From a checkpoint of a small sound classifier: width 128, adamw at rate 0.0013.
Rows from block 3, named by matrix and row number. Rows with one number belong to one neuron. Each number is 128 + 24 x the weight over its row's rms, rounded and kept within 0 to 255. All counts start at 0. Numbers have three digits each. After the name is the row's rms in percent of the matrix's.
# gate: first MLP gate (model.blocks.3.ff1.gate.weight, 512x128), inputs 86-127
# fc1: first MLP up (model.blocks.3.ff1.fc1.weight, 512x128), inputs 86-127
# fc2: first MLP down (model.blocks.3.ff1.fc2.weight, 128x512, transposed), outputs 86-127
gate.7 101:145129123105113111116136107150139138100145092066141117099133132107119109149133138105136152139121107145096164117130109118118105
fc1.7 077:100100108146136171126119144150157125092160088120107080146145180173153133168121120120127109095152128097167134127123102111146136
fc2.7 041:113088116102142120108101124095159173105151137128127135133120088165143102156169116130098160118140128074116150154175105131138127
gate.8 108:120140095143133138107165093110103108107154118135157113095134132102135142093129151107094159128097126131165133112160090168165118
fc1.8 104:140054131143115141171149130134165133115118143139077153115124165066127080150143085110125155146099130083124163150103142111128142
fc2.8 119:118118123122094111128116168181145116128143144103117098108176156125160102174161110161120153125060125084116109063162156108115143
gate.9 108:129136137117116102159125138177139124137138104153157099146093151106092153150165126164125168193120117136121110149136135152129135
fc1.9 094:100109101150093133161124109135124136108146172117135145109091089140133136171155132113101126113128094111147111090150148167121114
fc2.9 086:121085113121139143085145094115176117114135127110110161107124129166124106144093123139129119108144112095122116140114124120149118
gate.10 088:161154102120122109090132120160158159112177127114131096143106107115148120149074130178146146156117102119171099118165148129133140
fc1.10 087:138095123114154086137086123120110106117120153152109069122109115158136094101154174108169110119121135120125134139133141114124149
fc2.10 063:086116144154168068128149122141101126088151137075138135118164146169166114119164111148138116094105114106062121126131113151140098
gate.11 084:103098137120116109104134115141128091141104110131081122138130117055164105110145160119095126108132071141086101131123164111130131
fc1.11 095:109121160122191105137112127115147102090146115150099110107083164088085129136133130097098139115166115124124100133140129094126099
fc2.11 089:085160096117141120121123141099082117163144102094127092143139123142094134096145126137089111106133122154159120111154132095157173
gate.12 108:151111156100095120132148147148100122121119173133100076128156167112132145154135141118082129119108141105103109112137087122156121
fc1.12 100:172117140152086133123133163143089104077132130177113114130125138110134105070121118148138106121123102128140090171097149112131135
fc2.12 073:101121080132122129128126130162200148138116138131148118159135164131160126124119156158145145142124115118127129086124151135099109
gate.13 074:140150103103103144140128123139129117103097112112136164149123104114104148113118098118186110148152121157147178093099101137101123
fc1.13 080:121152141115126145151105108139111112093126152176135127133146151148168110169134147138130152127140111108171126120120112121132101
fc2.13 049:103152140102159116138129102106072155094105143097165168084140093146121154125123127143125090095140107161139142127139122137137143
gate.14 073:160085135087118157086156128088096113130120126123122148139133137126138113161102144106137104086088089146102102145163133136119106
fc1.14 086:101095141121095143138087156128118159136131109131116150122168136139130118113159154161104139136160133095158139132157153147099128
fc2.14 045:061102147138131105105182128087139113100114093090100149146093138163119147118094109110112098103122123148059142116108122125114124
gate.15 099:115130106126136155143101101125126110160171122154131141150116116096120104111145115124169144123150109148113138097150145123124106
fc1.15 093:149123091144141164083141144137107169079150148129143094173150087102146074150155114135121113135118124150156168141140093164106159
fc2.15 085:144100123128162110118131123102088119131129146130123193141157092154102122116148120187103089143174157099144129196160102075110135
gate.16 067:140163130087093142109132138146107114118127144108123133126133140148159154096161156097121145117091152118176102083093141105151135
fc1.16 094:153104145139154126110116158148116153078129140106132107127168123139132137119137153176140103117136152134119118082103116160090155
fc2.16 054:111117079093167113100137100081172118145162120155169126124113132123102105150157073149122131140083121112094172088127132140130128
gate.17 106:125146112073104103136121133112114115132168116106126110132133144103121098154141170167144095139105082138101159130166119156101140
fc1.17 087:159158123160145149130116090123101150120182125165168109098102151099134108152118136139097104119110122135139158137145105136107084
fc2.17 067:118150150101168079132156149147106121112119152122152152108108079162163168123106124117129100119125147140140138129118117166091087
gate.18 102:114102098077105112136133124115132117165177134127111107146131162138119108116133120150124104146109116086105153146124135125133120
fc1.18 087:151151109173145142114106176116126092168155176146163117114115127133127128113162100166140123164146130148161102142119137098118099
fc2.18 079:155156149113129130165135137131099165091140140137111173094149114171152132106071104126123098112122121134158127108147080125113096
gate.19 101:135137147113135107135122116157126106131148148112114129146160153140118128141103136124128144105097098139119132087107196110125145
fc1.19 087:134083094118122091165133138121114131152148112122104148103127130136098145132144159125104137142070135111143107130122146150067133
fc2.19 066:080157150111104080128147152099038137160136074067146145142130128123166140142092128146174073123085122132113173148125130132145115
gate.20 087:112133092094100103164134119176104138125146155148154113142145114097132088162106107144126165146088143118097110122144148149120127
fc1.20 085:119104140143131098173107172128092101117121129123132144118149135160136135155152150123134090154170106102171114111156110132126167
fc2.20 073:156121137128120124112067159142105116148164127143153131163121138126114108137148143142128145116106157121150153122105123163100124
gate.21 105:158114116075099083102140121098105149113157094110140142156141148117145096149125139149141136126140103102125103152170130166117153
fc1.21 093:180108080167076089132172140116103148138116121147153139119170091164103146153140130084121155104112110135129111104119169137145091
fc2.21 106:125157125141165144119113092119094104103131166133159162140104131161123093143147120164145138101132107121124101167124110142107126
gate.22 091:129095138110136100127139112146160139118150129143147097156134150125116139149104130173099153173121119081113140099160173125118164
fc1.22 082:119155171168114093165100117171145143155098145144164152152130142101149116131113139095073095166131121131114115167107122119135132
fc2.22 044:092148097104135059106160109115063159120137097089159147095123115117129137084139108128113086113128108139131151119123145114139125
gate.23 104:125154103113126089121122141108129100171127138114119132154128151101135149122142149174100137123117095142134155131127117152124112
fc1.23 082:151163126123097095154130132135151174069163124122144161168113154140111134134145150098166097143105166128129155111107150115152117
fc2.23 050:103149136122163092139137171122129168131149135126137144131151106138129134154156118147130111139127103129089148108115121116124109
gate.24 088:155084109154143138119137172127112073128149151102121141100110160109095138131108124153064093149129159120109144128105094112113136
fc1.24 097:168112108117112147144179141116165099121141108167126146125159124159135136118144129113109166193111157144144139134129164109145142
fc2.24 090:101149103117121124139114135135097166129122138084154142133112131163137129126162128127177144102114083147154129103122161124130126
gate.25 081:113073135161113093124128125104138142127139128135129104143132124132118095124168138168098101122164110102103143171168119115189136
fc1.25 097:169150113115136148141144119108115079148127150058102144164168104112130120163101184109119150150139148149141133099152172126157086
fc2.25 062:136106094148156113130164096133120091117129135103160154179118096131084139150158115154104118167099120116134162105125092107100112
gate.26 077:172115156151139111127089163146095147176097172131111135136151144107157153174159135108100175140123127139155158088158102131147110
fc1.26 084:160144104138112086176106121106129095090149117086114101166125129119136160126147119097155177151109166167088155121163130096169106
fc2.26 045:116114106126134104097137119117130123125174130105165177131152103157132123166126164145141142148121099063122161178125124148067102
gate.27 115:114083118074111149127146090151121086132125145115150126124139161131114105107140126178142137127114113081119114112140085154146141
fc1.27 092:162181142155152112103106106105120139150117140125162125113098107148140110124154094106115159146097085150165166081095108152113134
fc2.27 105:176146146143167108115115136152143164107114118127133166080163113103173117124117129148113117152116134150169163139118131162148082
gate.28 118:093119081129087083123136130097119114167141096114134116124153151087147096135137123136097092159109085110113146150172143138128145
fc1.28 096:117130128168172113134088089159103123092159102153140124089126142098129135150101119113157140141126125117164119095155106122145132
fc2.28 078:142134125086112133129158121136103132113159131114165127115164160164159113117098158117143079130131134114157154101110134137084111
gate.29 097:067145122145112158100135107160118151134117152091145147150152162140157144123110122134181103132098073121134118129116136145094153
fc1.29 098:175190117122182100087121141091107119181162143147153087112129102148127094125098126145096133146118119145149141122148140103086136
fc2.29 070:161177111106114097099143121163139149136116124123152128098143150127152113121140113141078096127136126094128116095142106132132116
gate.30 106:112112096125140105103132104129121130116156145153108159136141120091115098139120121137136104148119125128077135103175102157126146
fc1.30 094:144120126132146114098138097124108127075175130162179169095142161083091095107130129145147141141155131125111169114154160106149119
fc2.30 076:145171138118145125125094112135062128112139150116191147119130123161129126124149139134147127126111141119146116100147122164104126
gate.31 067:104104117092143148154131105116126152170127161093107133118153172119087138108133088106148168136133134134096160145184135143108114
fc1.31 084:120070118131117125139089185115140072104111149103166116139106170153112148152102135093159108150131124116175135111123108136108110
fc2.31 052:143134140092110139127075123112088157133142158084150140137140072158085145125136184115146129117123137143120160103111119127150120
gate.32 073:164123126115144084103172107110110112089103151124082104096118112117120062103141088112126141112114154149127112115159108105140159
fc1.32 085:136138132147123161130100150169136167110115130169133096128093150135123123083155107168106158097102083101144140155103113131140083
fc2.32 046:086136110112122088093169117127093151111120069085135154121123130139168152127114122116122080112122094134126149122147116140122074
gate.33 110:175121142143143113154101154129107132140170097156156137135178124063130073106144092131124115118113098141112108108138134169163130
fc1.33 116:141110105148162130141139111130117134150132113117160147158163096121094146125125150128163175100093103137122101108119179116178150
fc2.33 214:168148162121151155129111122156082149144130113134167150133115116134101131120133120099157115108145130140160121165129098142139121
gate.34 079:096185144160125126171132135156067100100127100090135155138085117153156155123144157171123099137117095118148139147126107161081079
fc1.34 096:124112102116131138147138173139114102104127132149126101154104098115110136151099156158128139144101126140141148105122111162134078
fc2.34 071:164155107104131103127171098107092108147151155133145149160146139168141098139104125157103088110119117120155134151130123150110114
gate.35 111:104113143090126127153098145123134096108097131101100113151146138121181164120139146141142118118124154108097138157143139142134086
fc1.35 109:131113086140168117081139110086110076165116141146154127126075105099088084091155133110087149125169144137132130118136157138107129
fc2.35 094:171129124155165109106120106099106137118128118140135134155145111142117113116153083180140132117100134133162111171127097110108147
gate.36 071:149145128117135119128104129137147155109108157158109096153161139135119146144116153162088116109088134127115145114112116123178130
fc1.36 084:175099139103118104139138140095156109153166083132105109115153139107080116137120146157103125126121125128157168134153091119107139
fc2.36 040:134119107114152100125175147107095119172126098130132134174115125132163169121126109126151103163123131072122192168117087113152127
gate.37 102:104135115090100102118149118123105102161160130133126147133146146132148090133125086130108115157137064141143178111155114166143113
fc1.37 091:144116150138096124122113141141113132101157092148131105145124103074119156135086112127122149145169150094160141135153158148105144
fc2.37 051:132174084101108088134161104097107122118158116082157117118129124136122130105121121131121094109111130113120183081111133154134154
gate.38 101:150139102112073114149134152105127098110158139157111122122143152117105109133147123133130110129111107147136161104134115172094164
fc1.38 091:126109171111088127112125145103098135159100148109148123131129141106100133135122136158091119141123105149136106164130101139106141
fc2.38 068:114101096128138117121141103135159156113141131123154125127168084110154127112168140114102146155124139147124152144159095133117098
gate.39 082:121101138129089107163125136154150149154127130137146073150102171115129128131124157131097148128117146098143123113174161109142113
fc1.39 089:151124129113110127106149171120121083095136083111105138138137126141115163113143154100095135145112116085171160115117108133106126
fc2.39 036:175175126120101114137077167128072127119132144119119097128143101175147125123144124138126117114124144142147135134124102138118096
gate.40 111:078147127124172117147103083080152113173151126125122137140157117099156088144130132160134119137149075113117153107143107146161161
fc1.40 096:121123137102100135097111135093102130155119161140101133126186107103135112108111122150097090090121166090168097185119081090111118
fc2.40 082:138115157131145140084159124081103088132128137134137172126138158161091138117140126179129083122114127097112144160121102136114066
gate.41 099:114122107106116117170155123148134137152108152149130093161130140084106143160131132168133146169124123117106152108120137159123121
fc1.41 086:102164140148145096152105091134133119131109093091153161132132115121117087111163145118122067163163150086104147100103131179116127
fc2.41 059:156148152124162066135163120148155141107134174132165157122160140098151130129165151132086127140139139129117150139148123136101092
gate.42 099:150108120094133091117109088132145151117138128158115144102123121072120106128123138121113112180147134120104172095107125142132141
fc1.42 090:160071131104109138135152097145120102141116181115152126117093144122109101142132135176144090108138169147107115158136089109166146
fc2.42 085:163108119120096150101130146131168123145148095143122123144121118112110087105107122072171159134128136156142135104107113139168101
gate.43 076:126121127132112121105153111147167119148105113120117114137142130118141122087144093166148180119145134091096142113167161187152127
fc1.43 088:125109095098126154106134114113138163124149117093133121145107095121122137136127103112118100094150124162113158100140125104102126
fc2.43 029:166125080130171060095143102110153129132124129145141138140120167141161088122186065168120137140133125105127144195124097098120093
gate.44 111:130103094105100109152175141129129095118122105077084117108135173088152135104128135138116177134128114105129145123121105126146127
fc1.44 096:142133125161136120088111123130130148113153114127157127140126129099107132110124108132075176122139119172175122119144135184114113
fc2.44 102:125120083159103111121131119125154120162152138103138135115134113134160129127093147128147087177128081118130157138119138137118095
gate.45 111:125110117076097068113139102152160125145138162145133148135125131086125115105128105155149105141142116100100125157175099119124095
fc1.45 091:151185147160096121108145142148120115115148163152133112146103156130149119069159123122140110128110126140116148143152115149100134
fc2.45 058:124137139143134126049121128148061128114113096100116158118158132116120139120142156169082073116136130136148130136166097122132103
gate.46 102:113106067120129120149147128142127096121159148115122094144115115124133134129119088152139105151122101143103149128133138158160105
fc1.46 090:173108146086139158148150141117131090143155116126106155120126178115114155142145115107103082094122134104131130124110095091148121
fc2.46 068:102163086118082103116120164127135144120142107105128100132138163146150127124171175143130151111110136104090150079158113155143141
gate.47 082:125127150109170121114145086140168145107153116130131135098142158139095114176157146140103133182119136119128107115119160140124129
fc1.47 097:155113127110161143156148149088159100120177121143186150150125100139086129120103096178126159150131124125085169139118094176122139
fc2.47 057:121113111090126081111165154121147151139168092108124124138111107124144099143121133115130130141115122161090160135125149144085118
gate.48 099:121127116116105120150109116141143130110120103115098125118127164087104102142112122160107121138087135099096093129155163144109130
fc1.48 094:179124085124083122139170139158101111152121107135150104144114093208126158121129143117166146130115096147144141100123090099140151
fc2.48 100:132116134105183134112112155143141153081132137109133117094142099130139151133132112140122127157108109119138126163195113102128129
gate.49 094:128083073151110134130153100169168129144094129110115150153141134103118152113096158097108125120124102118106156111087146139140097
fc1.49 088:175166169123118152137141113144145146136102117106144145115137127148125158113099110150116134109092103126157142141110096152165092
fc2.49 074:116164144107153157118107112124155127132084130108156140131093121144067168127123151096096089131143166143108171128143092131113115
gate.50 104:108131085098112127143148129142154135125145136127144114130162159120173110143092097114137155123118125107126147094121137128116106
fc1.50 102:115083138121122117157141146184165127159152145132157157108178109119091093085151143127129096142172144127155089145152095139078137
fc2.50 093:146165132101110128116082131136090116107157125127144142129123125130152085094094125152154107140142101126139115129149087173105142
gate.51 115:080115123115126136136112129135112130157158124098131088116107135113126109116104104159150102155084118098120096142188151141124173
fc1.51 107:109121148120109125154084157153123111132116148118114114096120104152113147158102140139106142163124135112117142073137188081131128
fc2.51 139:144150095150135119160132084097140144141118126140155163140080095156112172129131136120147123137135157160136151125094112121100125
gate.52 073:100123119149120110082156129073118133122142096110168115162114130149119110108141099124146158148138135146093133107138125151098148
fc1.52 079:125095130146121078144118157108077105123126111110132121095074135104120108130111108140145103130125181149159097147111094141162109
fc2.52 046:135153147115160113124110089171104148109137128114178161094130129141132112121135109114156107119114116063150125127136064154116116
gate.53 095:094127111095113115137107130125136139156141115158112129132126158084143133115157147125126102144095061120114141123128135161167110
fc1.53 081:099138169120152143138145133106100131115155133094109098157093131131093148137119139122141121152096120117150142103143132116089148
fc2.53 068:154113134123116092120174157083124132145113129091100116126138162157116166142171116100092101148092145090113179142113129097120125
gate.54 122:094085080119100126147092141150108125165162140143143097186133146114143130168156107150124136152109104096124114122153122125110163
fc1.54 110:120119094148120103144108124113132125162142130095116077140181099134111146070078118158113145115096172127175139123149129106113107
fc2.54 124:160137133109130101122139159105132125140144102130150097124148066096124132131159097120098109145074131128114159111134132112130102
gate.55 081:132134155142110124115171100175131103141132150094167143083101099096099112173146108103097143148132118139123094098148103134157129
fc1.55 089:168116126147165147149120127144130097159101075181128083136145120137175081109097116102126161155148100103157107146106091123123152
fc2.55 069:092120092082140106150115107152092137102124110119165120099113146144114110076131125112110144146123125190147136103141141142126154
gate.56 083:142161091091119089111163125127101107174172131126173103091133141165095081158135166172124164149087136140112104114113148133108158
fc1.56 094:119152106131167149147149143135127133092123140117144142104162114119142087136114203136083104149158111148138120107143149112084127
fc2.56 050:060185136127137083139114121146077136148120110134164121152084134111133130096125147144116090124111071158135101115141162124120111
gate.57 109:137085092121142106139175115127108097147147156150121163106125140124108136135168118151128127175122099127130151131121148147143141
fc1.57 108:133098081146154114121136120107137082094149186087125124128121140160091144154119168152077120159111130165127123137123138083101147
fc2.57 115:133120150106133139095083150131105173151152096126154125140118124138090123130139135087164158144131130162126112142128107157116121
gate.58 109:109128104087081127126103127115143125149172137102104119157108121138153102140098106130140115144120144128126150102106119126139123
fc1.58 088:109101158104101111099135165171127116130154157122135128118122133108126157139106185109181159139128120082121109124119132128092143
fc2.58 092:165086131143102136124125149105115131154184136157110117160133138094135133146149128132113186162152128087099138137089109149137123
gate.59 110:157146143106129124094110118108134149098130097106089100112132182090144060107120098112131129131072104129122141133147116128147152
fc1.59 103:172078149112120172095136132155123147084128122151125103145178120151146105163123122125152150100086160117144160137090164137099125
fc2.59 107:134146115137176144113117131130100131152119134156176135142099161151088199156145148150114096153164142129150143126117099108091107
gate.60 071:098159135156172129135160142103135116130120145143116119098155155150163094150116116098124082131149134120068088170129137163085149
fc1.60 080:147154126125129135146146125114126163119125136092136103148169151164118153151115158151114108155112124137086138119093131143147115
fc2.60 035:153144149144142076142103139157125140139122106137106141160114138138142130132116122153117121118142107070130149110140091119087075
gate.61 118:142085118123145110116142112148153138090151129123123112124155115092111109103150123163127170114082122115118108114166127159151122
fc1.61 106:147117131138152173112078129137116168118111114126146084146134109140123071107118085136153124143162158119164108162138155133143139
fc2.61 086:101151105069149134109088107163135142109129119118172122135108183138136165132130164154089123140146123118144138120142138133130131
gate.62 069:085141120113125116114122120152143163141100115150115120124148107160141162147110108167118103096148095142121145110087090133159128
fc1.62 073:112128129141140100136112155148106109117118109101160103131104102101144114172104086124115151149130139110144122144114078121122112
fc2.62 042:121155099100126111075084135133103162112170125082168154123103095150130153148097099111151117126131116126136169143156096141134099
gate.63 097:107128121115159116123136141113182141143138125111109113130105133111149104140165145104091126158122094119096136165143142123108103
fc1.63 087:135076102134158102140092087152180082125119138123162130101107099146113103151179131153099138159155138131120171138120158087071104
fc2.63 069:155122126129132086145162137179137147142127094132142146146119140141132111109115124096159154142120168141138179119122118152081107
gate.64 095:122146163119109093135163120101177122161104125114081076115093181086120135134111147091131122100146142142108111114128136142142150
fc1.64 101:147159121134165140161166076145158117114160105126108110134148132142115142128154150137131159165165155161129099137121115136129096
fc2.64 086:123127155140116117125163138135095157120094095096120155116159142140119144116155126053119144101130149151125134122096139099168108
gate.65 124:102085105111130104117162114161127112168113097139096132131114179106113108123147152122157134105152100133094126121121149152156119
fc1.65 117:166114101097118111154154133112111112119144123174103134153101170100131150145142122138122168121156146137092156142140126150179103
fc2.65 125:121152171163178114154096125137125147136079114093129135147114112154118162103119179122104127093139128137127140141064116129096082
gate.66 083:113105145134135102105081105097103138146103126126152163128071178112139135160159120164103097115109082133081123115198087149116119
fc1.66 079:132186135127140103149136105113135153139152138130156151137128132156142164103151065156153114128080168154162157087120116126129169
fc2.66 058:129123128116180138125119121090158121092143123136140170142134097112119147120150124126114119146098135126145151108165124137162108
gate.67 106:114121100146096089132110110143111112175132114148146088180123116127113124158141122176128128124135105101117125103113115125116164
fc1.67 088:163144111105128157123136173099154111080176150120126144152128130110114141195153125135155154157117126084140119124132156139083099
fc2.67 074:124168104116178111102122128148119161116152140113152144130104126162083133180155114131137130112123109136140127130134094130098097
gate.68 098:092102100091115110124124138131113099149121145101091128128143105124120120112125102138144102121130128114120136101146132104103106
fc1.68 085:101090146106130139143169099101154142092146132104134090118120173116105124164182118146091095147140158152111114109084093108109124
fc2.68 058:162161094141115150124090112141138156105134124116135143125144163154126097114141142126121099121179132092114146092128068144084089
gate.69 149:103105112099075107171135108143134116115128132156103149141104106123142134117111145091130109113123148145082158111138138132120116
fc1.69 196:133106109123138118141162124118131116133122161120105163137088132114113117128132115121120107134146135144095175169114122130118084
fc2.69 304:133098142134095179170124132135170119152107181167082122135112137138074086152094135088171163130133165140108126092090126091111133
gate.70 164:126135140123148156104115099099156129149149110138163103158109158120116100124086186116119158106152077100125119151121138183099149
fc1.70 194:120108091120150139144150122099154138143093118116129156128097136140119109152142110138110131107136098123104166160112148118155095
fc2.70 329:088166111137137138072134118112120111135120062120138113154103124134159168099127144130144116111168126155165105163172137136187168
gate.71 105:114149110115110081106123129119152137117145182113127117117124095134104128120142157171116139124124099107087119119147104116162112
fc1.71 085:098141114151147086098090174142129129148159148164082150129144162159165164124127140165096129156119172159125111141136113088103117
fc2.71 058:137079136104147112115174154133086151111112114101117132103139102158127152161142097082137100142155116157108147168149104091152122
gate.72 118:120091080136109079137173152136156132175174135150152106117158112085128121134156155127126166111138099126126140126136156146146114
fc1.72 111:136141111174151143129151163184140106153152084164125126131173091085113135096135132101152149110147133131079133090103145151173100
fc2.72 155:130133136125158138150107113145141143115105158120113144079085144144130157111096109128124114138139134127098135132127129085136134
gate.73 071:127086159096164126111111087117138116109106154116092162172145141117111111138142153131133149104123127127151157075113164159151149
fc1.73 082:126098132126183120120175139129129153143148110141132112123139132086114148129108108109139119084123135173102136129146128130086081
fc2.73 028:137130136109121130124155175101068163143110093115121144115136129165131137110113121075120097110119143154149137114098131112149115
gate.74 096:092091134076097104122129136115143045115141100127123110155115128116128107108107165129133103174122147098120139113134125147121100
fc1.74 081:139118126100130155151124166143135161161136149105107170112149145085151112145133165112127124088110108124108167111110124110154122
fc2.74 043:168119086075113129142121159091113154142127129149107097118105151116108139134184124076106132141127159114080147095107116117150153
gate.75 124:085099120088111100133110107124138077143142144128140129176127123112130089142127117173163161161126111112096146095147124128109119
fc1.75 101:107097161117137150164093136142178124141130178168088169155133120135143114124147106109112124136150114133085124128117156148153112
fc2.75 128:138157133096139104136120144130109146149123124130178131142110119136127143133154142121110120121120117146137143120105115138097070
gate.76 079:125085140151136096111120181174117120126156112083122110120161164139117090142127114109134120121117100124158122112107170129132140
fc1.76 096:096122110094138181073143075156102139155155086103157141103148126110120132108110112083158129123108115152154169166130102130150104
fc2.76 067:150072140084085171144099130156129115127137162177097100119124128125112106094097112110145120135108125162140058138147145086119165
gate.77 140:095142127133147074106130104128141109166120142104171105143106157141112116096199111114082125110144116087084084148144109161112098
fc1.77 134:172106126111107163127145144124150121124164123141092133099122109129124145151054129159155097141118146140175162116131172103141089
fc2.77 179:157132087126093137078121109127087145120129134118133159116144114144124125098130123090118098108165130151158122160177075158174126
gate.78 114:122085129099134106135163105112138135157115098175127133175127130085125115120117100126102119130099100144141133150155148147165104
fc1.78 101:146112131112128107150138126100127154173179147145139105180156122137127108107080149116127152090127165133143142127149119135118135
fc2.78 108:163120143096175130159112144132123155105140174142131148143118134174115144142148119115131147107136142136126121140114113136092095
gate.79 088:123124141117143132151140116117144103136124120104135110149093116141140148122110129126094115130106069131143133090131158096138153
fc1.79 087:158122117107102114164112137107141071126131155109154140135119123130109094123142161151113128126146169144122123144116134086154160
fc2.79 071:120166117125134121104113126127078149136164103096202149123120129122162138100163112141167116119119078139151112159173100151149116
gate.80 087:100094108153095148144157109118121089158158175137105141153121118100103133116123093196130118123114141134144153105104180132110166
fc1.80 086:119122114091148125123092166131137137168105168129132144167099123117167132115123145106130126146140121097113145122098120158066148
fc2.80 073:108099142082122110119111138063085139156121104092125143118090105129116155152111099098103118143140103159115139116117164125138148
gate.81 108:113133081066103117176153143146180110139138151166125093158094129121162082161119114168133147145108109168126164105190107152160131
fc1.81 091:197101150131144108155164176147108156089156139148129160166111124133137101133111141167140068147166125092164159144140116158140147
fc2.81 065:130134077097116088119115084120115164128134152120179159131090087134111129096180138087146140121134107150119137126113123150124160
gate.82 097:107100124123109115147160142149147145169151109093144119158140165130111138105162173108138132138114071088112156111131140159142141
fc1.82 098:119140106171108142094146108137144128101157093141145126133146145142096124119119143123111156126125097118146086112122130170090118
fc2.82 092:111113123149131147098138130155188103089159107166097132142145160099134085119154104158103149138123116101115118125148086120147094
gate.83 111:139117068119134113125135150145151086138142158113133127125139094147142143150095139193127142132103126080092137108136134144126126
fc1.83 121:109115134166107113140131154108131115117155121107101097090153152149161106144130133146174120115155124134151134135078125121086126
fc2.83 146:146165057127116115101121163140123158143133132133157135127127174174132130127143132136120096138164155126140165085140088109132087
gate.84 113:114120132107118127114147103104125119144132111152148142113110099126148098125155122140152122144107104113114164122131096143129112
fc1.84 097:145145126143107152161148134132105119102124115131147111152189107154118089112134106114166109099146121168158146101129104099142147
fc2.84 097:135128119118159141177100118145105131104092127111131136114089103165091146115162090099091114143166138165112141168139098127095141
gate.85 071:113158096137179131116117142128128126118088137170124102154173162080181093104187122136146128099114101162148145114118092154150141
fc1.85 084:168121149159167117127114087122108150070122133163168153144086144129138142146109075150096137138080124108110121127132118129115168
fc2.85 040:141140140058120112109118165122084156122105111126145152120122124163165159118113095128140107132112149127147151117120121102116112
gate.86 075:151116121095126140134106167160119089143141165125103092118140141145111133143135170095109144142156102099125094118095104158122121
fc1.86 085:125139141101104189131086093123166154120111135171144097104156135112123144159097143125157153150122108132084161157108194129076152
fc2.86 069:097147148101134116126141151122066146125088100118141139115113142164112153140088138093137117088113133139118141086122153116108100
gate.87 123:118101136132114168123126094086186128136130108128105125091136111114075109108118147098145131134133117144098126075083186121137141
fc1.87 172:128129145080129120109130141161099140071096136067121167115110182141139138151166115133116148111117128110103116132164083122149138
fc2.87 211:087132107148075171150154111085152129181124123155102112129116106118108134112084164112163114113149125159104135121067169133118146
gate.88 149:155151129148163109136136083144114089163164160148146114199143085095079144095127118178095093150149130131160106128166108139143145
fc1.88 186:119121107136111140152138105116144159156136093144143125141107144151144132111073129096133131163157131147098175104093171132106130
fc2.88 291:113077104098107132087142148140130123114160115136122120113129148108147103162170078140125143176080105103096128122135167098153124
gate.89 079:111089122129112120147151102159116140123158150139134138122137139103127108113139152141127137136132089139148126169163162176182136
fc1.89 091:121140146151089100154121098128099107145100160146110125110149161141138172184155161157118109101154137106099169111091121109130127
fc2.89 068:100145151146124133125142146147077123132083096099113131144119155156136127119153116127140130121127131147134125115094118093112121
gate.90 113:085153102113137116124138089128111121153135092140115125169099156121143136088125158146106157131134059133117147140135125162148163
fc1.90 101:117135140119167157102140145133145134181146150135130159098143163074126126132099141170116118111114127147170084110139120124098130
fc2.90 110:123156076104078100106155107147089118121162106095163120140125139129133152126109120143076082139114134132151169070149131151148142
gate.91 100:130129109087090098151106146137109145130172145121166109162133088121136124096129086166108114137135140129097128075159131155115136
fc1.91 122:095081120159109113163150131125135132185113174137078110115137137099126112171147103125144135154127149141099118148121124099134159
fc2.91 137:116134147120095105138150150150096142119126136082094077095143167118160126145139117129099115113086111118127102099148165110150157
gate.92 105:156127123121147122174134117131141128130100151176111131136121103138179143149100130152125125145098142111070141141123124138085105
fc1.92 095:139147129135140120097121081107149134152164093143093156111106119082095117134100106144139153131108104123126126109105137113138096
fc2.92 091:076131144119121086111155133101144117120147075138141129126140116117154098113108129103122093112105117165074133119133135146120100
gate.93 100:095095065125123120095155137150128092140157148090092109134145117110140106097144105185156131158097115092131136125181132135162162
fc1.93 099:129151101139135154120139090175125131115138127123139104133143153086131105105164157099181113157132148114100133105136128125171115
fc2.93 085:141128126128141188146101092132126110115166160157172123115127116145091147138112139147145144133121114053115100157142138136118130
gate.94 119:151130079111160101149136111110164133167161153154094082171113146109122112142120139174102156143111091122129141098126133080104125
fc1.94 110:116105122154096130146149120169159131099118097121138127104115132095110132133142112064148128140148143151108126138121139150147070
fc2.94 142:144128107157095107120173155105139154131136125082139125107155144157174131092102132131158163125133110114104140116089150121142130
gate.95 087:090115105112109122160103105124129136150108125091100162165107106118146119150140094157139113149116104112113146094133173131144106
fc1.95 089:135102152121101085115145158101146122160102150124152100100092126107109112098122096155091115105164146115145129138164075141111076
fc2.95 053:093135100166125091101144119126161140125161127091117145140158089121158109151163116146128158112112123079112172159136115174135095
gate.96 099:087143152119163142119147101099133125165136149081122171108154113126154111121154115165143120160102106145158158093161162122128125
fc1.96 101:112180148121188144181116093127128112110112140152162141168117131126110131115160121147066100150141148125157127126163152118087107
fc2.96 112:109121134141147124159158144109102151097141143116150132091160119119139101118173116148110153105166094071099116157115158099142114
gate.97 095:093119138091153113132105114151107106095159093163160129152090175100125125132142152129145128136101128148143106150111129190081129
fc1.97 091:133121102108144153111150124074090126132131166140119141111091155112153085169109088139086141164138113091153143158149134113121129
fc2.97 053:096155105079130145083058139089108140139123080106137157106076128144117133142147120108144091136109148154134123137160113118104119
gate.98 099:084119142101122101110139132135167139120138126154079106112134177134145141108141157115115092160144140097100174131104170139136150
fc1.98 098:167105134143111142117111155163126112135111159145130116118155147109112158137156123154077118158155108147144117132126095133103114
fc2.98 103:112144132136155074157145122125099139152087131088147149130106092142132160113137120148125082116134135154108143120136149107130128